config = dict(
    model='image classifier',
    dataset='scattered letters and digits in many colours',
    train_examples=97500,
    image_size=32,
    crop_scale_min=1,
    horizontal_flip=False,
    translate=0.12,
    targets=['count'],
    num_classes=6,
    arch='resnet',
    norm='groupnorm',
    activation='relu',
    weight_standardization=False,
    depths=[4, 9, 4],
    kernel_size=3,
    stem='single',
    avg_pool_shortcut=False,
    widths=[80, 160, 320],
    mixing='cutmix',
    loss='cross_entropy',
    init='trunc_normal_002',
    residual_init='none',
    optimizer='normuon',
    muon_scale='original',
    lr=0.018,
    momentum=0.95,
    nesterov=True,
    orthogonalizer='polar_express',
    adamw_lr_other_params=0.0011,
    steps=7600,
    batch_size=128,
    epochs=10.0,
    lr_schedule='step',
    warmup_steps=380,
    weight_decay=0.0,
    adamw_weight_decay_other_params=0,
)
Rows from block 13, named by matrix and row number. Each number is 128 + 32 x the weight over its row's rms, rounded and kept within 0 to 255. All counts start at 0. After the name is the row's rms in percent of the matrix's.
# short0: shortcut pointwise conv, stride 2 (model.blocks.13.short.0.weight, 320x160x1x1), inputs 0-159
short0.166 097 [112  79 178 132 118 115 154 142 188 120 153 126 145 193 132 169 166 148 102 159 169 113 143 142  96 128 172 175 146 190 198 129 158 207 121 129 102 176 166  97 184 142 104 128 139 128 144 129 181 123 187 141 104 140 114 118 143 112 108 104 109 120 183 140  95 194 128 118 117 161 122 132  93 174 117 145 164 105  97 151 129 108 109 148 127 156  89 123  73  94  88  86  91 185 131  96  86 150  91 110 118  82 128 141 106  96 146  77  81  92 151  91 188 122 129  86 133 169 104 167 173 125  87 172 129 118 121 116  80 132  93 143 143  62 174 190 193 102 138  93 118 130 142 105 155 177 129 134 143 168  95 126  80 189 132 147 134 146 161 127]
short0.167 102 [ 76 124 181 120  73  96 110 160  73 180 175 117 139 104 112 175 128 127 172 125 139 104 131 180 132 154 144 105 127  92 131 144 109 123 119 127 123 128 142  98 130 128 184  99 161 155 211 148  96  73  84 114 167 149 145 184  91  92 140 137 232 111 128 212 115 126 123 125 112 155 104 116 102  54 115 105 143 148 124 133 189 127 122 104 118  97 112 117  84 169 104 167 152 123 140 117 137  94 129 102 110 161  23  44 172 178 133 119 117 115 166 121  94 114 101 136  99 107 137  79 124 102  95 129  75 132 167 170 162 146  97  93  82 123 134 165 111 132 156 182 173  67 119 151 129 111 127 115  99 123 120 158  98  93 124 136 122 114 133 118]
short0.168 093 [178 149 136  96 186 166 106 149 101 108 128 120 137 209 106  77 135 154 108 128 136 135 198  98 197 134 115 118 132 131 150 131 201 171  75  93 161 112 153 126 132 109 135  90 152 168 142  98  52 129 127 178 121 145 115 108 152 146 137  61 140  63 113 129 119 167 119 142 119 134 131 120 113  81  97 155 136 176 143  92 136 200 100 100 100 144 112 131 170 125 104 104 100 133 104 108 139 126 130 176 135 242 117 135 173 101 100 159  97 112 181 116 128 104 161  86  77 152 109 145 139 110  95  95 101 153 106 143  74 131 141 119 103 132 120 117 142 106 147  58 115 105 146  52 100 161 175 127 130 189 106  95 160 117 200 133 103 125 127 101]
short0.169 092 [162 181  80 124  82 140 185 178  96 135 148 129 109 112 146 157 157 181 112 118 145 109 111 140 107 127 131 113 141 122 144 148 172 103 123  94 124 145 155 172 133 146  67 121 122  92 160 106 120 127 133 150 136 109 119 183 145 142  88  88  85  60 116 172 116 125 169 115 155 138 135 180 144  80 120 160 160 157 172  92 194 163 124 127  76 129 132  78 115 163 167 172 174 164 129 159  62 140 159 141 136  92 172  79 100 125 154 135  57 118 121 184 127  90  80  67 114 145 141 180 143 141 114 120 160 112 140  91 108  77 143  92 209 136 123 111 134 170 164 131 131  74 125 159 136 125 138 111 139 118 245 184 118 144  97 125 100 101 149 149]
short0.170 106 [116 153 147 150 123 180 122  89 141  92 116 130 109 132 121 123  18  97  99 102 139 111 152 140 161 116 188 148 138  87 114 147 159 115  86 171 118 115 184 111 130 151  91 147 174 125 126 160 224 110 142 112 162 146 111  90 141 139  76 133 107 168  82 116 169  57 150  95 127  95 136 144  99 122 123 135 118 117 123 133 145 105 128 128 117 103 136 102 123 192 102  82 102  70 130 131 114 137  88 127  82 121 142 122 102 126 117  95 168  86  87 126 121  96 121 130 141 131 147 143  79 142 106 105 102 170 143 144 155 154  94  82 121 172  81  87 133  92 130  97 168 132  72 138 169  94 181 197  83  63  83  65 229  95 128 125 130 136 169  95]
short0.171 103 [ 91 119 136 130 116 118 160 133 106 165 103  51 160 153 108 130 158 179  90  88 102 115 182 124 126 140 119  91 149 155 122 132 100 108 150  88 172 136 149  99 118  97 169 138 104  62 166 121 106  77  52 127 118 132  83 183 100 192 102 193 164 173  98 139 150 136 143 149 155  93 101 122 143 149 153 106 128  89 147  95 123 105 134 122 149 129 116 141 151 152 199 169 104  73 180  93 128  94 131 133  43 160  88 140 139 169 139 134 180 131 120  21 150 143  95 180 153 137 155 163 154  85 142 149  98  88  99 129 126 125 110 124  84 129 163 120 146 140 161 152 175 107 155 136 151 173 118 172 176 140 156 111  76 156 138 194  98 121 143 157]
short0.172 099 [187 145 142 132 118 109 134 171 143 141 138 163  89 109 138 163 190  76 148  89 133 121  96  82 164 163 136 106 107 124  55 137 109  98 132 112  89 163 117 130 128 111 115 121 156 123 131 152 100 139  98 123  56  69 154 142  74 160 166 166 162  88 128 157 135 120 124 109  97 124 118 112 154 140 120 150 125 102 121 114  72  87  52 163 147  98 124  99 135 124 135 136 156 135 103 219  75 161 170 118 130 122 138 127  59 137 165 130 148 144 158 147 135 126 131 161 135 147 127 135 114 153 190  72 141  64 107 115 122 172 166  93 160 142 123 150 143 172 131 188 160 161  74 182 201 157 131 136 117 174 131 181 127 136 112  80  53 128 196 185]
short0.173 100 [132  96 153 128 154  77 130  92  96 202 157 123 121 140  74  90 153 160 109 127  99 170 107 154 111 117  87 111 140  90 159 130 171  84 170 138 107 141 133 118 187 186 147 145 156 174  94 148 112 141 155 194 140 134 163 160 120 149 106  87 118  65  75 119 133 146 143 115 122  85 178 169 119  79  71 173 168 131 129 119 143 152  92 128  76 132 101 169 135  67 180 170 150 141 150 131  75 107 128 100 119 120 143 107 138  95  72 188  73 132  87 173 138 198 119  89 120 174 113 127 142 118 106 121 115 112 129 131  87  37 131 112 149 123 154 137 141 141  79 126 156  88 130 122  95 139 198 106 139 120 143  70 188 155 143 156  92 167 123 170]
short0.174 113 [114 110 127 164 135 186 131  93 138 132 104 188 123 112 173 153 160 103 170 132 117 183 188 132 151 117 127 114 109 110 148  78 189 108  97 146 117  79  83 162 110 142 125 117 156 160 120 139 107 130 144  98 192  95 128 144  86  92 164 171 118 103  91 165 141 178 160 143 152 153 154 109 151 103 173 123 173  94 130 121 138 102 130  65 131 161 156 128 138 148 119  89 117 139 110 136 141 175 117 180 107  70 142 196 119 110 113 158 142 128 187  55 141 165 114  95 223 148 143 114 109 152 125 137 162 107  68 118 127 139 100 112 121 143 132  87 160 109 148 109 136  99 132  68 136 174 140 109 152  51 121 111 216 191 129  67  81 109 143  82]
short0.175 115 [ 98 190  71 129 140  95  40 136 121 189  92 101  96 141  68 180 142 132 136 111 107  89 140 103 166 119 136 104  84  71 122 106 102 113 121 174 136  91 139  95 108 143 161 120 140 137 115 101 147 128  96 138 148 110 148 143 146 180 131 109 113 116  89 118 108 107 153  93  97 113 118 134  87  89 147 163 137  97 124  98 202 121 167 154  76 106 148 172 106 148 125 150 148 186 176 163 159 200 170 101 115 139 167 165 156 126 138  93 139  80  88 109 148 127  83  42 122 102  98 191 108 146 105 139 124 143 128 107  91  73 171 127 121 112 164 156 153 131 184 130  77 105 106 163 142 143 144  45 129  76 175 144 127 159 136 122 197 122 137 104]
short0.176 101 [113 163  83 125 145  35  95 156 165 130 142 117 181  94 109 112 173  73 128  83 129 128 116 134 105 101 121 134 147  78 160 112 129 141 127 116 105 173 117 109  74 162  82 134  79 100 110 158 142 184 170 175 116 129 117 127  41 144 110  99 110 174 135 115 119 161  72 103  59  98 120 176 206 123 116 150 106 126 123 138 176 143 172 136 137 160  92  72  90 122 156  97 174 155 123 144  66 183 152  78  90 136  94 106  93  65 116 113 104 126  67  79 104 138 172  95 109 103 156 151  65 133 153 103 169 116 123 136 159 125 141 162 165 118 149  93 147 191 128 108 145 125 113 117 152 138 160 115  94 191  94 138 161 136 127  96 111 118 148 115]
short0.177 100 [143 109  85 101 154 164 161 123  87 163 167  92  96 138 155 158  79  49 123  85 156 137 114 105 192 124 104 166 128 127 132 105 153 113 128  96 160 110 183 130 127 136 139  81  98 121 114 126  95 150 127  97 133 135 137 166 103 106 171 112 135 127 114 122 113  82 100 120 134 117 106 148 194 109 100 120 150 135 132 158 169 181 108 159 133 151 102 149 121 152 106 162 122 111 138 169 164 126  85 162 133 167  94 156 118 121 127 110 109 118 146  98 156 144 113  87 174 123  93 118 206 133 111  93 173  79  50 136  99 125  85  64 255 122 135 139 129 153 176 154 149  94 113 208 165 117 188  65 128 128  97  77 126  80 136 154 111 120 145  97]
short0.178 095 [147  95 117 152 166  76 127 148 129 153  88  90 132 179 184  72 150 140  97 129 119 122 113 153 189 133 128 116  87 108 111 206 148  93 163 142 176 172 127 162 145 124 103 126  86 115 123  89 114  75  85 136 102 128 124 185 140 102  83 129 132 138  70 201 108 162 121  79 120 100 102 143 124 108 167 162 161 131 175 127 153 163  67 130 183 136  89 135 150 126 150 100 105 152 118 169 120  69 117 155 130  44 102 112 185 158 167 163 190 145  95 161 122 194 134 182 145  85 108 130  55 131  93 146 161 162 203 123 107  96 162 110 142 118 150 109 125  71 151 116 122 162 107 106 125 136 139 127  94 163 152  88 134  95 124 154 107 148 167 140]
short0.179 098 [ 96 114 173 152 183 135 178 188 194 137  89 102 178 134 170  98 191 135 155 129  87 138 134  72 151 150  79 139 106 187 130 118 151 135 117 129 181 112 182 159 117 182 156  74 110 145  85 177  91 169 133 137  90 129 149 185 128 138 169 106 148 130 134 136 166 172 126 142 171  85  98 138 152 118 124  82  96  99 123 123  70  97 112 143 174 104 120 137 122 106 105 102  77 139 133  93 141  99 115 102 155  99 154 129 132 174 170 132 100 151 104 145 134  83 187  57 164  99 143  77 147 146  99 130 106  97 127 185 160 117 143  68 206 121  99  80 141 115 121 123 164 163 165 168 138 149 125 112 186 151 117 161 167 136 135 173  96  94  93 120]
short0.180 094 [ 64  89 126 125 137 156 103 132  98 123  87 125  79  99 140 135 139 105 104 122 171 118  71 142  95 109 168 167 158 163 126 174  80 134  83 118 161 169 154 126 122 159 129 127 163 162  84 149  80 144 117  96  53 154 119 115 162 184 127 108 134 159 173 158  99 132 198 179 168 112  48 115 110 134 121 145 108  82 149 154 182 116 173 120 101 158 127 138 231 153 134  60 119  93 184 154 162 124 124 111 144 114  83  56 155 177 165 151  93 110 112 128 121 117 139 173 131 169 140 133 123 116 113  99 150 136 149 115 126 107 104 105 124 151 138 119 114 130 148 135 180 112  73  99 143  91  84 111 110 122 151 169 107  90 108  93 170 183 149  49]
short0.181 094 [160 126 111  82 178 106 160  91 103  77 133  86 134 151 110 154 195 188 154 148  84 105 125 125 113 171 118 142 129 121 157 187 130  86  74  77 108  76 192 109 125 115 140 207 110 188 138 114 135 135 189 132 147 141 138 198  89 128 166 136 124 127 144 141 136 149 113 119 154 125 161 116 130 113 139 126 113 139 116 100 108  83 129 100 144 108 131 116 241 110 110 119 116 160 136 158 107 132  96 133 167 122 158 127 121 110 121 159  97 153 125 135 148 111 142 124 126 116 115 176  96  99 150  89 158 125  63 119  89 173  99 139 132 231 147 133  81  96 123  79 158  86 146 146  97 106 202  96 130 119 171 108  71 212 138 112  90 128 107 154]
short0.182 108 [110  93 116 144 138 164  96 146 140 147  98 151 117 164  96 170 148 179 119 119 116 170 135 120 170  96 103 113 108 181 158 180 123 125 112 128 117 141 142 180 115 139 109 116 124  99 138 112 163 165 141  73 151 137 137 127 139 127 106 144 123 149 128  57 123 196  45 163  95 213 119 148 127 105  53 113 119 133 156 107 121 141 226  66 154 169 158 163 158 143 175 155 188  99 134 113  92 130 117 124 113 149 113 148  95 166 115 160 123 156 167  74 123 135 125 105 156 180 151 148 159 135 130 160 157  78 221 179 170  78 166 107 114 146 138 130 186 131 123 137 112  71 145 147  80 127 126 146 125  91 150 135 147 158  62  75 160 151 130 149]
short0.183 103 [ 87 140  96 148  76  87 150 120 137 123 197  85 134 112  89 139 137 137 127 103 183 111 146  91 193 153 128 148  98  79 115 111 123  95  97 117 139 120 148  92  84 167  67  86  30 157 127 151  93 162 104 124 114 155 146 159 143 160 143 128 116 141 126 215 106 182 174  95  47 109 113 165 102 145 159 113 125 100 161 126 147 129  88 128  90 107 122 122 160 132  88 136 106 153  70 142 161 104  98 146 104 117 166 126 175 100  97  88 117  80 134 149  84 170 141 134 109 119 165 105 171  61 136  95 107 101 121 128  63 179 119 145  93  79 112 114 148 211 131 107 178  95 143 158 139 112 138 132  88 128  63 151 104 134 139 149 127  92 157 100]
short0.184 103 [108 134 184  92 144  66  99 145 158 141 178 143  78 171  52 108 141  76 140 122  97 177 152 147 127 114 117  86  90 119 149 151 139 108 175 165 105  85  89  81  83 135 142 112 122 112 120 168 155 169 146 228 128 112 133 140 113 159 109 131 172 151 157 179 117 141 156  80 113 147 131 146  93  87 166 153 143 143 107 101 110 184 120 124 127  87 221 110 161 143 113 106 133 118 150  73 165 135 132 163 104 110  91 136  94  63 109 157 148  99 137 132 122 160 176 131 106 143 163 135 107 116 142 109 143 104  49 106 125 114 116 137 112 167 117 129 187  91 163 161 215 105  96 137 146 141 178 126 170 104 140 128 128 135 162 114 153 106 192  64]
short0.185 096 [ 96 124 101 110 113 132 116 162  54 142 127 166  96 141 109  40 118 117 148 105 124 132 137 131 153 113 127 150 158 162 144 109  85 125 101 100 114 116 159 139 121 128 112  85 137 115 116 153 151 138 188 113 144 166 127 165  82 161 137 136 106  99 140 110 144 152 114 185 109 157 165  87 231 103 152  92 162 132 111 148 144  50 100  99 180 121 164 129 153 151  73  61 114 144 146 129 153 105 199  97 136 151 153 181 134 135 136 191 124 132 166 127 157 142 180 104 122 255 108  92 126  99 155 118 121 143 116 103 140 148  31 163 192  81 105 126 113  94 130 111 171 112 135 160 100 148 146 139 125 102 136 122 110 113 122 154 119 161  93 130]
short0.186 093 [162 221 101 123 118 191 146 108 107 106 123  91 127 147 154  79 144 160 109  76 128 114 167 128 110 152 174 121 115  96 186 123 165 113 170 138 160 159 155  96 103 150 124 154 150 124  68  96  79 169 115 104 192 144 168 102 173 122 138 143 123  44  80 111 135 141 168 146  82 129 149 135 120 129 159  77 101 102 169  41 141 141  97 118 109 117  96  96 147 186 133  88 114  89 169  82  86  94 122 149 116 128 104  96  87 131 144 134 147 148  90 103 175 123 109 121 129  96 140  62  97 141 113 139 112 153  70 167  81 103 148 150  99 117 124 153 125 107 111 160  91 136 146 196  91  41 105 139 133 124 167 149 181  89 109 120 125 167 115 101]
short0.187 129 [103 112  81 141 123 106  77 130  14 116 130 103 102 116  97 103  72  97 142 153 132 143 131 157 142 151 116 121  99 131 144 160 128 101 120 157 135 118 151 144 144  91 177 122 129 166 105 131 111 101 128 128 172 102  78 102 135  93 176  99 137 142  77  97 133  87  64 186  99 120 100 189 138  66 117 113  57 118 105  90 222 131  88 150  89 122  93 159 118 132 106 131 117 134  70 152 127  56 106  96 104 167  99 108 115 132 100 130 166 130  39  67 142 110 136 141 153 119 131 139  79  74 130  87 123 122  94 147 105 123 114  88 128  85 163 105 120 155 105 110 120 119 120  47 119 139 170 134 110 157 173 101 104  48 114 135 136 127 112  97]
short0.188 084 [104 131 135 168 113 129 119 105 142 136 154  97  56  88 102 132 115  95  83 146 139 193 203 111 159 112 139 140 190 153  82 151 116 136 154 111 173 103 101 144 104 184 112 133 121 128 100 157  86 134 119 168 127 100 170 123 139 100  83 122 155 152  90  90  90 191 133  99 117  81  68 136 165 101 127 100 131 101 164 160 163  70 159 119 118  92 103 110  95 137 110 134  81 135 119 180 125  89  95 139  61 126 103  45  74 113 144 131 124 100 177 109  92 138 135 186  79  73 130 109 157  78  93 142 134 164  94 173 114 134 108 135  75 129 154  92 140 122 112 168 192  58 136 156 145 169  81 144 148 163 145 116 178 125 135 112  80 107 163 115]
short0.189 090 [179 134 158 104 103 136  78 163 159 147  98 125  64  99  88 151 129 130 143 130  91 113 157 146  83 164 102 123 137 163 181 109  71  91 130 111 132 145 117 107 102 110 132 165 131 143 145 120  97 150 105 196 165 167 155 151 127  99 181 159 179 193 145 175 159 139 137  85 106 103 120 121  53 159 116 132 145 117  67 114 164  90 195 162 128  77 141 144 169 123 175 155 129 168  71 143 126 176  86 138 124 116 130 107 100 130 120 169 145  77 159  89 112 167  94 112 187 173 144 145 125 156 129 104 157 120 109 100 117 199 133  78 100 150 122 173  96 120  98 135 161 111 162 169  70  52 140 149 152 145 174 150 102 147 204 103 116  87 127 123]
short0.190 089 [121  80 177 109 146 115 101 131 163 126 100 117 106 113 121 135 131 155 122  86 175 128  66 173 124 142 115 136 103 216 133 153 141 139  88 132 150 182 163 157 149 122 126 107 107 169 105 154 102 103 112 153 134  91 180 189 117 231  92 109 117 118 171 166 178 116 115 114 166 185 105  98 144 121 105 115 127  52 149  84 130  99 155 125 140  87 135 122 133 181 106 156 111 123 126 156  86 163 158 116 100 146 125 102 132 138  74 113  93 175 101  94 168 163 159 139  93 118 190  61 115 120  92 169 168 168 133 147 188 125 107 119  98 147 165 190 143 149 156  93 124 131  89 129 141  95  48  94 192 139 144 142 160 136  99 108 189 154 118 124]
short0.191 090 [ 54 143 146 119 135  97 134 138 118 118 159 170  76 163 152  98 162 137 125  95 150 165 112 146 148 166 132 138 145  84 162 198 166 195 156 125  42 147 128  94 156 143 112 136 200 197 140 154 201 148 142 136 141 153  56 146 128  86  88 136 117 127 116 125  97 144 129  76  81  95 147 149 133 129 111 118 153 108  86 124  88  99 174 127 116  91  89  55  81 162 110 110  87 119  94 166  67 127  98 199 107 111 110 124 118  94 120  81 112  68 119 113 141 102 121 147  55 124 119 144 174 150  93 126 132 114 137 134 129 166  94 137  88 107 185 122 132 142  87 164  62 147 167 152 124  80 151 160  88 116 120 130 108 116 141  86 140 112 134 104]
short0.192 091 [136 157 151 137  72 135 158 111 130 140 122 100 131 117 133 108 128 200 128 143 170 164 113 172 119 128 174 194  76 170  52 165 124 114 107 124  76 140 138 129 192 127  82 107 167 170 162 120 122  91  96 143 151 107 103 164 132 154 152 137 175 100 218 125 172  86 111 126  45  90 123 168 126 114 119 131  73  83 198 169 103 169 140 105 103 161 121 100 113 201 142 106 111 119 124 116 148  99  74 177 154 101  94 161 155  87  65 147 134 137 102  84 109 102 146 160 114 180 144 170 169 144  67 142 115 149 142  89 108  91 111 114 133  60 102  87 163 142  83 157 127 136 134 115 151 141 139 143 151 154  91 127 118 115 127 167 105 104 167 130]
short0.193 094 [ 60 120 116 101  91 175 153  82 146 158 157  88 149 147 184 141 108 120 167 146 130  71 103 149 137 169 106  99 200 155 170 156  81 104 164 147 160 121 125 160  90 163 182 155 114 104 162 148 116 140 130 134 170 108 115 130 150 161 103 129 219 127 149 132 120  92 123 122  94 173 145 137 119 121 121 121 154 102 128 117 166 137 111  81 135  79  96  87  86 109 108 115 127 103 117  94  83 134 160 165 160 118 130 125 131 178  87  80 106 171  71 112 155 159 120 169  91 113 167 123 132 192  91 178 118 123  92  76  95 189  70 119  49 111 143 143  75 180 163 132 147 167 120 159 157 120 151  88 139 172 123 106 146 102 135 186  73 152 168 107]
short0.194 103 [107 111 150 167 148 135 116 169 196 104  76 147 161 169 103 148 177 127 140 129 157 151 164 145 136  65 159 114  82 147 167 117 142 145 137 139 146 135 121 132 131 167 156  70 190 148 169  85 148 139 148 145  71 110 146 127 167 168  78  92 176 178 180  98 119 104 111  66 172  84 143 138 170 164 135 101 153 136 108  39 129  89 161 140 111 143 151 123 142 145 122 104 116  85  91 182 154 103 148 146 145 143 145 144 214 126 136 154 159 171 106 128 119 141  65 217 121 147  68  78 126 104 148 122 142 101 208 106 138  66 127 130 152 133 159 155 168 158 143 114 187 112 142 123 166 136 160  99 145 126 150  82 111 115 102 122 134 112 101 137]
short0.195 105 [133 108 145  77 128 123 194 125  83 109 158 137 104 111 125 109 104  95 119 110 123 123 166 178 145 117 201 137 157 171 153 182 154 119 106 125 131 115 144 160 129 151 156 103  66 157 130 105 154  73 163 103 167 163 122 113 156 149  80 123 135 132 155 154  97 148 144 142  85 152 101 157 140 164 125 133 117 179 180 115 222 121 117 111 127 123 194  63 134 150  66 113 102 126 116 120 141 151 109  75 131 189 127  78 120  81 135  84 149 163  90 138 143 117 118 150 111 179  96 150 168  86 137 151  47 102 118 161  91 119  85 133  98 134 142 112 152 104 172  90 169 110  80  97 133  98 118 194  77 140 138 137 143 138 136 141  61  82  44  96]
short0.196 107 [139  94 128 124 119 101  91 149 112 135  82  82 115  92 109  94 110  72 136 136  99 198 129  95 152 135 105 130 115 129 146 149 104 116  69 131 112 119 147  94 106 103 166 112 100 107 143  78 150 120 150 110 130 169 156 161 117  88 123 151 159 153 113 108 136  99 109 163 177  85 166 169 150 129 115 162 155 127 153 175 104  96 145  95 141  88 143 174 137 151  73  93 143 102 107 164 129 150 165 194 187 144 132 209 128 234 164 127 188 146 182 171 145 108 197 154 127 204 165 157 192  98 122 170 131  99  97 153 134 129 180  72 164 126 142 138 113 189 152 148 170 133 114 136 100 104 127 165 103 138 100 190 152  84 148 109 125 140 150 130]
short0.197 108 [ 95 143 125 166 149 142 194 125 114  78  39 137 155 136 114 133  66 168  90 156 161  80 114 139 183 151  97 142  85 174 161 142 123 150 141 114  72 127 141 191 172  99 108 117 133 149 206 112 152 186 107  93 115  92 169 114  98 137 162 131  91 132  93 103 120 108 121 162 128  75 116 131  89  93 108 135  94 164 155 124  94 154  80 129 148 114 156 126 124 111 107 101 140  63 120 106  64 145 151  90 146 151 144 107 106 187 160 146  92 115  97 108  99 120 126 144 106 128 116  92 151 168 124 128 142 152 176  77  68 169  91  64 134  79 114 195 151 120  91 171 128  88 122 148  98 156 147 173 158 123 109 104 216 126 105  92 127 148 100 108]
short0.198 090 [ 80  92 170 157 153 138 136 171  94 144 130  83 145 138 130 120 143 152 100 102 140 100 137 142 163 152 126 127 117 158 124 155 112 147 100 160 142 144 106 121 132 147 110 142 160 144 148  89 129 132 124 200  94 135 129  74 132 116 168 146 126 128 153  61 131 196 135  97  86 126 122  91 113  98 181 103 122 133 164 123  83 192 170 180 139 101 128 136 157 176 161 135 165 153 163 153 133 105  75  61 111 121 123 189 193  64  74 132 156 110  81 121 153 114 119 169 128  86 161  77 197 132 142 129 113 180 158 100  75  76 183  85 160 144 156 181 164 101 120 115  68  69 113 119 133  91 121  96  77  79 127 141  85 104 108  78 156 150 162  99]
short0.199 099 [ 84 139 127 100 113 155 172 133 175 123  75 123  85 155  61 132 124 126  96 134 133 110 156 126 137 148 178 110 171 142 127 113 115 152 159 178 133 151 135 174 161 114 159 123 135  92 128  95  84 174 157 167 111 173 148 127 123 109 150 133  61 131  76 126 126 196 186  90 150 154 169 152  51  82 158  86 224 136 120  79 143 176 132 164 139 154 114 156 183  89 106  87 181 138 145 158  88 131 163 119 114 173 126  86 132 188 145 113 116 139 107 108 127 138  92  99  88 144  92 101  90 126 122 115 111  86  92  93  68 155 145  91 102 140 115  98 101 132 189 149 131 185 143 124 118 119 173 167 133 120  94 131 120 191 142  54 101 108 100 109]
short0.200 094 [ 93  73 152 150 182 170 121 128 120 147 130 114 145 139  94  93 120  76 129 152  99 151  74 145 122  84 133 112  71 104 111  97  41 185 128  72  92 114 107 118 132 116 141 109 131 127 146 114 133 161 116 132  97 117 159  98  97 155 145 129 113 102  86  77 130 166  75 111  93 176 138 148 121 115 192 151 115 130 170 124  95 107 124 175 149 107 177  81 163 146  78 169 153 135 135 119 135  85  49  88 131 145 160 158 202  91  76 114 124 121 123 154 103 119 124  44 118  82 126 101 163 129 116 131 165 183 164  88 179 156 146 119 128 134 104 149 125 132 136  81 113 125 128 138  79  88 135 135 215 128 158 187 126  95 124 187 175 163 108 165]
short0.201 096 [154 113 128 121 148 126 151 166 149 152 118  77 154 155 147 127 193 153 160 115 153 144 192 124 122 129 132 164 140 147  64 105 163 119 101 109  84 103 156  79  78 141 126 198 146 112 150 174 151 123 153 146 121  80 104 149  70 152 162 151 172  96  48 126 152 151 104 136  76  74 153 100 138 102 117  81 115 119 124 145 146  93 112 120  98  95 140 123 171 125 153 110 118 123 136 150  74 130 121  71 162 105 119 208 142 156  99 141  63 123 141 131 166 142 101 115 131 116 132 114  67  78 102 100 132  89 172  88 151 130 153 108 245 144 139 134 109  77 175 156 107 199 114 118 154 131 163  84 150 109 142 142 147 139  80 125  91 118 175  69]
short0.202 100 [123 101 232 142  40 129 148 104 115 109 139 153 113 151 175  71  69  81 180 115 171 136 149 127 155 103 110 169 106 115 146 111 154 134 171 109 175 105 125 115  76  87 123 133 192 167 102  93 112 131 113 147 125 146 158 105 129 147 100 134 141 114  96 118  88 111 114  31 126 108 117 154 121 123  69 159  98  93 108  90 111 151  89 153 169 124 131  99 132 120 158 130 139 177 113 127 147  94  86 153 118 171  96  63  63 176 162 130 154 134 115  80 130 163  76 103 122 173 148 103 132  74 177 118 126 117  92 134 113  74 202 136 125 124 134 171 108 136 150 132 115 148 133 111 156 157 124 162  98 171 106  83  60  90  83 110 129 130  90 116]
short0.203 098 [152  89 130 163 159 132 186 180 175 110 164  98 104 209 149 166 152 139 155 133 135 100  90 121 151 113  59 108 150 136 138 115  85 120 171 111 117 120 160 153  85 153 160 128 125 171 162  81 113  89 150 153 147 103 126 111 119 134 124  99  89 132 135 173 116  77  74 158 116 130 115 137 125 187 111 186  58  61 114  95 116 182 128 114 173 157 151 142 111 129 121 164 138 147 113  93 132 205 135  99 154 147  59 119 101 176 185 200 145 152 120 147 106 142 173 172 126 179 101 110 120 164 140 120 112  68  96  94  96 160 170 162 141 125 162 124 169 143 169 125 144 139  91 143 151 111 155 125 110 118 169 102 101 195  75  79  97 167 120 145]
short0.204 084 [101 114 137 173  94 119 159 160 125 148 144 104 136  88 155 136  84 159  77 161 123 167 181 137 150 112 143 188 132 124 132 127 140 144  73 129 151 105 139 148 127 101 154 124 130  81 103 127  96 163 162  93 106 142 143 131  88 112 146 125 194 147 168 103 162 144  81 139 139 151  99 118 165 145 115 126 122 164  35 128 100 187 157 188 216 137 159 134 120 148 120 125 131 119 138 158 104 144  59 158 134 216  65 129  84  59 152 114 123  99 190 127 156 103 142  66  80 170 120 123 171 111  81  91 121 120 123 139  96 136 118  99  96 133 142  90 155  96 134 118 109 170  78 109  43 101 130  86 116 120 150 130 115 135  67 157 133 195 150 123]
short0.205 105 [105 126 180 114 162  75 142 146 191 117 112 172 149 132 160 134 164 153 133 101 129 147 126 161 170 101 138 126 123 116 137 123 107 139 108  51  79 169  92 150 189 193 117 147 145  72 175 103 147 157 152  76  93 123 107 130 103 145 131 113 116 155 114  86 120 118  91 158 100 120 137 138 139 110 112 128 118 126 134 206 118 157  99 134 173 110 140 126 103  72 163 119 114  49 172 122  75 141 167 110 119  98 125 191 135 141 163 133  53 128  96  15 114 114  45 123 104 133 107 125 170 144 140 142 110  87 120 140 120  82 173 110 176 142 119  92  87  92  79  98 134 146 145 126 113 164 103  57 194  90 119 152 130 105  98 145 121 111 148 115]
short0.206 091 [136 148 188 108  89 109 118 123 101 160 132 161 144  97 184 137 141 168 163  87 160 100 182 149  95 151  75  97 129 127 113 106 152  71 134  86 188 128 139 101 115 141  90 194  80 155 143  87 158 145 140 172 145 153 107 144 102 125 120  93 134 114 158 108 118 139 103 107  91  83 142 125 118  70 108 150  86  77 195 128 112 143 144 125  88 151 123 103 114  91 130 115  87 172 143 124 148 108  68 160 128  93  90 135  70 146 108  84 115 139 134 109 157 103  96 207 112  93 133 100  93  55 112 118 154 106 115 124 108  44 127 122 131 139  85 143 140  99  73 102  70  58 204 121 106  99  96  83  99  88 118  71 108 132 107  96 126 139 117  77]
short0.207 087 [ 89 117 142 135 135 124 108 128 126 159 108 104 102 149 134 104 130  76 127 152 118 131  78 118 117 110  90 109 102 176 168  73 110 114 181 110 164 122 171 146 112  92 103 164 183 140 215 113 142  90 117 181 151 151 124 153 147 111 136 150  99 114  91 104 115 119 130  82 103  62 105 104 151 106 164 163 129  37 118  92 187 102  89 153 101 110 113 121 129 119 122 158 128 156 207 179 136 105 113 138 107 128 108  96 136 121  50 104 105 137 109 146 181 101 111  80 108 100 125 226 120 169 138  83 133  86 122  90 103  84  93 173 191  91  66  93 135 128 142 143 159 126  83 112 103 192 103 155 119 124  90 134  79 152 130 149 136  67 142 125]
short0.208 082 [ 89  86  63  92  68 109  90  88 108 191  88 140  64 121 110 130 146 164  98 121  77 161 125 125 143  88 162 120 133 117 109  79 119  94 128 106  90 125 142  93 109  90 127 115 101 154 148 125  73  46 120 128 137 144  79 120 126 146 143  79 131 101 101 103 127 129 119 171  92 146 102 174 106  97 109 125 196 104  43 149 147 191 139  38 168 125 142  83 120 158 152 145 150 166 177 126 131 112 188  97 137 109 111 137 132  74 126 119  98  94 140 179 158  61 138 106 144 115 150 125  86 225 114 115  80 103 139 156 118 206 179 129 143 125 142  98  95 137 101 155 140 120 127 146 101 134 131 115 103 128 158 127 102 118 119 132 173 112 155 137]